config.toml
train_examples = 295000
horizontal_flip = true
arch = "convnext_v2"
norm = "layernorm"
mlp_ratio = 4
depths = [2, 5, 5]
kernel_size = 7
num_labels = 5
init = "orthogonal"
lr = 0.00093
beta2 = 0.95
steps = 11500
epochs = 20.0
warmup_steps = 230
Rows from block 7, named by matrix and row number. Rows with one number belong to one neuron. Each number is 200 + 30 x the weight over its row's rms, rounded and kept within 0 to 999. All counts start at 0. After the name is the row's rms in percent of the matrix's.
# fc1: MLP up (model.blocks.7.mlp.fc1.weight, 1024x256), inputs 86-171
# fc2: MLP down (model.blocks.7.mlp.fc2.weight, 256x1024, transposed), outputs 86-171
fc1.868,090,233,248,200,200,195,154,282,200,205,239,200,200,200,200,251,227,183,200,217,200,176,200,251,169,206,251,162,200,224,179,165,143,210,160,225,200,241,197,200,200,177,175,223,189,200,210,180,200,200,200,237,200,200,92,203,283,251,200,212,178,155,186,200,200,203,157,201,200,181,200,241,230,177,185,200,159,200,200,200,200,217,238,135,200,215,200
fc2.868,094,200,230,200,200,205,242,188,195,227,158,185,200,194,200,160,169,209,210,200,200,200,224,200,196,200,255,254,200,216,200,156,180,200,166,196,159,160,200,214,189,243,201,120,244,200,200,200,224,199,210,119,175,229,200,176,200,236,200,272,193,200,139,171,221,209,193,200,217,253,133,166,222,95,193,149,185,151,263,167,222,256,152,150,282,245,197
fc1.869,115,198,157,162,200,242,200,200,226,200,200,242,200,200,162,128,210,198,204,200,183,200,228,200,198,195,138,253,200,246,220,201,228,205,188,200,264,200,247,150,200,185,222,214,192,169,200,196,240,224,200,171,200,197,200,186,197,169,185,200,200,200,200,200,200,281,235,214,200,225,236,200,200,200,234,159,200,247,214,180,201,200,200,200,100,200,206
fc2.869,116,174,200,200,206,117,212,200,200,247,200,227,165,168,200,198,182,212,177,165,183,200,200,180,226,134,220,224,193,200,200,200,175,221,176,180,200,200,150,191,200,201,200,216,188,212,153,135,188,200,200,297,192,163,200,200,200,185,231,200,261,174,231,174,211,213,240,200,189,180,229,172,209,232,194,200,185,225,200,200,193,156,204,198,275,203,183
fc1.870,121,147,191,182,200,206,194,153,200,200,200,200,258,206,200,175,184,199,200,219,166,217,251,200,228,230,128,200,159,145,212,169,200,200,183,211,196,221,160,200,200,187,200,325,200,200,208,144,194,179,188,127,181,179,237,200,262,203,195,200,200,200,216,203,228,220,268,178,209,149,186,217,198,192,197,241,269,176,200,239,133,249,193,208,200,180,200
fc2.870,128,200,193,192,219,200,200,262,218,189,200,200,200,200,230,200,219,200,200,146,261,183,202,173,151,123,200,190,200,264,200,200,180,226,200,216,180,196,235,188,189,229,171,178,200,200,190,200,200,221,152,244,222,250,232,215,200,288,199,163,207,201,222,170,210,237,237,200,192,210,169,222,169,152,204,183,188,224,215,232,200,200,200,212,200,200,202
fc1.871,086,225,200,187,135,193,227,200,182,243,221,200,188,174,200,214,210,237,245,172,189,204,216,200,190,251,221,200,216,212,194,171,199,335,200,230,200,127,200,200,78,200,201,200,256,187,118,200,180,187,200,230,244,245,151,200,161,233,141,200,200,231,172,200,191,199,200,200,83,200,168,156,215,200,112,199,178,230,200,218,200,212,161,209,200,200,200
fc2.871,097,245,169,175,200,168,272,170,178,200,221,200,201,175,200,274,255,149,213,255,235,167,198,248,166,218,229,128,200,200,207,268,192,264,200,200,185,158,210,229,119,237,264,204,263,208,138,166,189,233,144,169,145,195,200,246,205,179,200,165,200,170,200,200,200,189,200,200,140,172,200,135,200,203,120,191,200,196,181,200,202,189,206,222,200,253,200
fc1.872,085,160,215,220,204,191,236,246,205,161,224,200,200,200,160,200,200,187,219,183,174,200,247,247,195,202,156,200,200,200,200,200,224,224,163,178,200,184,200,221,200,170,232,200,268,200,173,213,200,172,98,258,165,180,124,246,259,212,224,191,178,191,176,200,209,200,180,200,151,221,169,154,234,173,200,182,231,162,205,250,200,200,200,184,135,180,248
fc2.872,098,200,224,183,202,200,260,203,202,221,200,205,200,190,225,143,187,252,200,187,200,200,244,195,130,227,226,270,213,176,227,170,196,200,157,149,200,169,200,220,189,211,203,151,228,200,200,207,244,274,200,227,182,186,169,199,200,200,200,230,185,181,123,200,200,242,200,220,200,200,200,214,245,280,200,121,150,200,200,200,226,200,117,202,219,203,200
fc1.873,101,213,200,178,209,180,169,284,178,216,206,220,200,204,200,237,185,252,142,230,210,193,241,200,245,265,197,226,172,200,200,143,246,214,206,200,200,225,158,263,213,229,173,239,196,259,189,200,200,200,235,239,174,198,176,200,262,288,200,200,200,200,200,270,233,173,172,231,193,174,160,219,138,262,200,189,221,140,222,195,222,133,200,258,234,224,222
fc2.873,085,200,185,234,218,200,211,210,186,207,163,163,124,200,200,174,223,214,200,164,245,264,200,205,199,190,208,252,254,195,145,200,218,227,190,178,189,197,192,167,183,200,205,172,191,186,200,173,200,236,219,200,164,200,204,200,243,184,200,246,200,203,214,181,200,197,169,187,183,178,200,204,173,251,188,200,210,186,147,200,145,200,200,189,200,232,178
fc1.874,092,200,229,187,209,188,233,244,190,200,200,195,194,253,182,214,200,200,173,200,171,200,223,201,197,200,149,202,200,249,224,179,173,204,168,200,184,223,200,210,219,176,208,246,222,200,207,168,210,150,156,149,216,184,162,226,216,200,159,200,200,199,190,229,217,217,155,182,200,200,134,230,231,175,220,221,200,204,173,249,200,200,215,142,237,200,201
fc2.874,097,191,188,200,207,200,241,200,220,237,200,229,191,234,220,188,205,200,200,164,206,200,221,162,200,221,232,196,147,167,210,161,213,163,200,136,249,127,200,200,182,200,237,200,240,210,200,159,225,217,200,200,200,172,200,205,235,200,211,221,195,234,225,200,143,229,193,189,200,227,200,200,227,143,180,200,191,200,166,255,227,244,200,200,255,211,204
fc1.875,097,211,200,200,200,224,139,264,200,137,200,204,199,226,237,200,200,243,200,182,200,213,189,147,225,200,158,171,200,151,234,200,191,200,200,136,197,200,176,200,237,210,171,223,222,223,200,217,296,200,220,200,200,182,231,200,165,155,92,183,181,212,187,200,256,278,222,250,206,200,192,187,234,200,209,145,200,200,184,200,200,274,221,174,261,200,215
fc2.875,098,177,200,200,210,200,200,200,235,228,176,241,217,200,206,200,223,235,257,200,190,238,232,174,196,200,232,170,200,211,248,200,137,241,142,200,248,216,200,200,223,168,233,223,261,221,201,218,200,200,159,135,200,217,241,200,183,227,184,226,200,200,174,200,108,253,200,195,200,226,207,236,200,189,200,219,187,200,209,190,204,158,137,136,234,199,152
fc1.876,100,211,200,145,200,219,200,199,200,174,153,209,229,120,200,252,243,200,200,207,227,228,200,200,251,219,141,305,200,243,194,224,190,200,200,200,200,234,200,158,232,203,227,255,200,200,200,222,200,134,207,247,219,232,200,255,200,228,188,200,179,200,200,206,225,200,162,200,182,227,200,200,195,157,198,183,168,267,203,260,217,200,259,146,242,198,243
fc2.876,092,200,200,226,198,191,200,221,200,185,200,200,201,200,217,130,200,180,131,140,200,200,158,200,213,200,200,200,180,232,146,200,246,224,198,185,200,118,170,200,176,211,207,218,166,173,169,217,219,268,239,278,207,191,200,228,260,170,200,177,200,200,216,257,209,159,200,177,209,213,209,165,232,221,200,200,200,185,187,200,200,217,192,203,200,153,200
fc1.877,116,200,212,225,199,200,160,267,272,200,186,272,190,185,231,214,237,200,206,200,200,209,200,200,223,157,195,200,200,162,203,252,241,200,169,200,153,187,200,200,218,246,235,200,205,144,200,197,255,165,151,247,192,200,202,149,209,247,144,200,210,200,200,251,219,303,200,230,192,200,169,147,266,210,200,200,200,205,200,159,200,200,209,212,216,200,239
fc2.877,119,124,200,191,201,200,200,163,200,217,200,199,200,189,234,219,280,200,200,163,175,200,193,200,200,215,200,194,201,185,214,216,206,237,178,200,197,240,219,200,232,150,208,237,200,139,200,217,210,167,200,200,200,200,275,201,189,200,271,233,200,200,218,237,218,215,186,243,204,183,208,249,121,207,200,203,216,200,257,183,192,131,200,173,215,178,156
fc1.878,103,246,200,124,200,238,159,200,195,200,174,229,200,200,203,169,262,222,145,217,220,218,235,160,200,226,204,234,200,172,229,129,164,222,218,204,200,219,242,175,200,200,177,200,215,141,155,129,210,215,200,200,226,200,200,182,165,220,197,213,217,170,200,199,241,161,192,243,184,200,200,218,219,200,238,200,160,201,200,150,200,200,189,162,207,200,191
fc2.878,114,221,210,183,235,184,220,111,200,230,225,183,234,183,225,236,241,203,240,213,211,200,200,159,172,229,225,235,200,199,225,260,188,200,229,187,176,200,249,200,164,162,219,202,200,200,187,200,200,229,218,255,200,188,158,223,200,191,221,200,210,161,217,225,179,198,199,172,171,133,252,157,228,291,166,165,140,220,170,196,228,139,159,206,257,200,235
fc1.879,111,180,189,173,208,200,173,246,196,192,176,233,200,200,213,232,251,206,200,156,200,190,200,174,162,169,200,242,161,200,229,181,184,200,207,200,207,207,145,200,200,222,225,225,200,172,200,155,295,124,182,208,193,200,195,158,281,213,200,142,200,160,164,165,244,287,198,196,184,179,165,165,200,171,168,238,200,200,222,248,112,200,205,204,200,200,252
fc2.879,115,194,204,225,187,200,187,199,209,191,200,250,200,269,239,237,224,209,239,155,223,165,200,188,139,200,200,184,200,208,208,106,200,191,201,200,184,229,187,163,172,175,200,199,223,170,157,225,200,200,171,182,174,200,185,230,200,229,186,200,200,239,200,262,150,264,189,213,200,208,168,258,193,125,191,200,200,144,222,230,200,217,252,214,146,192,231
fc1.880,104,249,256,204,222,249,205,200,227,200,200,183,200,223,209,220,292,200,220,179,219,200,196,176,200,186,200,212,184,256,200,200,242,188,200,180,184,200,140,200,200,200,232,230,157,190,200,201,242,200,198,242,184,200,198,126,254,206,203,200,179,155,200,254,255,200,200,268,200,238,191,209,263,258,182,213,200,160,200,200,200,200,115,164,210,182,191
fc2.880,101,200,206,200,217,182,140,177,200,161,154,177,183,238,139,232,200,200,192,192,219,213,143,184,216,175,200,165,189,202,185,246,187,229,204,200,200,210,167,207,174,203,200,238,207,200,190,200,196,183,200,246,200,200,252,200,161,195,200,232,167,268,257,200,165,174,186,200,200,200,160,244,142,200,200,249,183,200,200,239,231,197,170,204,199,200,200
fc1.881,093,184,204,196,237,200,210,200,200,200,183,200,184,216,200,181,185,196,168,200,136,200,243,200,187,200,203,200,200,244,215,176,203,212,163,243,137,217,200,200,217,174,237,224,243,150,186,201,206,147,211,236,200,169,136,200,267,213,262,178,166,184,158,215,200,255,200,200,198,130,156,200,231,200,242,198,158,200,200,198,197,243,200,241,176,184,200
fc2.881,092,151,209,205,200,213,263,200,200,200,200,170,234,200,253,170,200,230,196,200,266,154,240,209,139,200,200,200,200,200,244,183,200,157,220,144,135,194,238,223,200,176,217,197,255,257,178,213,200,230,200,167,221,200,192,162,183,189,164,187,188,231,200,165,230,200,219,200,200,200,200,243,200,283,213,192,164,177,200,200,200,200,169,234,200,216,226
fc1.882,104,225,200,201,200,200,200,192,165,204,140,200,200,151,205,154,200,200,249,195,217,157,204,234,200,200,193,175,200,196,215,200,175,193,258,200,166,200,200,245,186,173,198,234,200,200,180,200,200,200,174,162,199,199,248,174,200,185,177,148,200,192,205,200,200,241,286,178,192,200,200,200,196,243,192,151,273,268,200,171,184,222,208,219,120,200,200
fc2.882,105,200,216,212,200,165,204,200,200,200,243,170,213,216,200,169,172,171,200,122,136,190,200,200,271,200,216,232,184,242,133,200,243,200,175,177,134,200,180,232,190,206,198,191,174,200,200,173,200,272,228,283,200,192,184,195,200,200,271,186,191,200,220,230,269,200,241,200,200,212,207,156,247,254,180,182,248,125,200,236,145,234,165,197,224,174,200
fc1.883,093,243,214,181,129,174,215,223,198,234,207,166,191,205,187,200,203,228,200,200,200,208,222,179,200,212,230,205,215,232,205,200,241,338,210,188,219,124,229,199,91,184,200,191,230,194,134,224,182,218,212,210,254,227,215,221,190,200,151,180,247,242,200,198,168,219,200,200,72,219,147,182,193,220,119,178,196,203,194,212,233,180,187,200,200,175,148
fc2.883,111,259,190,200,269,200,254,200,185,200,230,200,203,200,196,244,251,169,200,258,214,194,200,200,153,211,200,162,177,200,213,200,200,248,188,200,187,165,227,200,127,203,274,181,253,176,129,172,172,220,157,175,148,200,190,246,201,200,172,190,181,152,200,195,200,176,198,200,122,155,200,200,200,241,97,208,144,200,169,197,230,195,218,225,171,250,200
fc1.884,099,158,225,198,212,229,228,200,210,165,174,200,194,214,200,200,200,183,216,182,176,245,220,200,185,209,162,209,200,184,212,156,213,213,141,272,191,200,200,252,215,193,197,177,262,174,193,200,208,171,195,196,189,207,144,196,144,183,236,200,228,200,191,200,175,245,158,202,189,151,134,200,246,178,200,200,212,212,222,240,200,207,187,213,165,200,200
fc2.884,106,229,200,194,205,200,268,211,200,200,206,200,198,204,200,133,200,204,200,218,229,175,205,274,116,213,260,269,183,200,200,164,200,192,151,163,155,200,173,200,169,218,235,141,218,200,191,225,242,278,195,212,200,190,200,200,287,193,200,205,185,167,200,200,200,200,228,209,200,200,200,197,200,200,188,169,182,241,171,192,229,219,150,224,200,255,254
fc1.885,068,192,164,174,226,168,187,195,153,200,164,253,200,243,229,234,226,230,177,191,194,172,240,194,161,200,211,200,155,200,198,200,167,183,200,267,161,219,225,214,200,267,189,180,200,210,200,206,184,164,200,184,200,200,224,220,175,240,117,200,196,200,200,166,200,200,200,179,189,158,200,200,181,186,166,186,168,200,217,200,186,200,162,208,164,200,200
fc2.885,063,200,218,200,199,200,239,155,213,200,195,235,233,199,200,205,224,200,200,151,244,187,137,200,167,200,270,200,180,229,200,205,200,183,200,136,200,173,206,244,200,200,162,190,200,190,254,210,183,200,211,200,211,185,184,200,200,127,186,260,258,197,209,200,176,229,219,200,201,243,204,182,207,200,200,200,221,194,274,200,258,137,235,172,230,200,200
fc1.886,103,200,200,116,200,194,225,212,181,200,120,173,225,162,131,179,269,210,200,197,222,165,211,178,200,200,204,222,199,212,136,206,225,193,241,199,200,200,105,200,180,200,180,218,200,236,171,157,186,199,200,149,201,184,200,175,200,173,200,200,217,173,200,169,229,252,265,194,200,197,200,114,167,200,200,152,227,198,211,133,252,172,216,184,230,212,211
fc2.886,109,200,182,200,200,169,200,203,187,200,251,221,230,196,227,200,269,120,200,232,156,174,197,191,226,254,184,208,200,194,197,169,274,200,215,162,129,200,269,212,184,200,197,170,200,168,175,200,209,239,186,295,205,184,144,238,203,186,196,170,144,200,191,200,179,210,215,175,210,177,153,189,213,257,200,103,237,200,200,200,200,200,183,200,183,227,245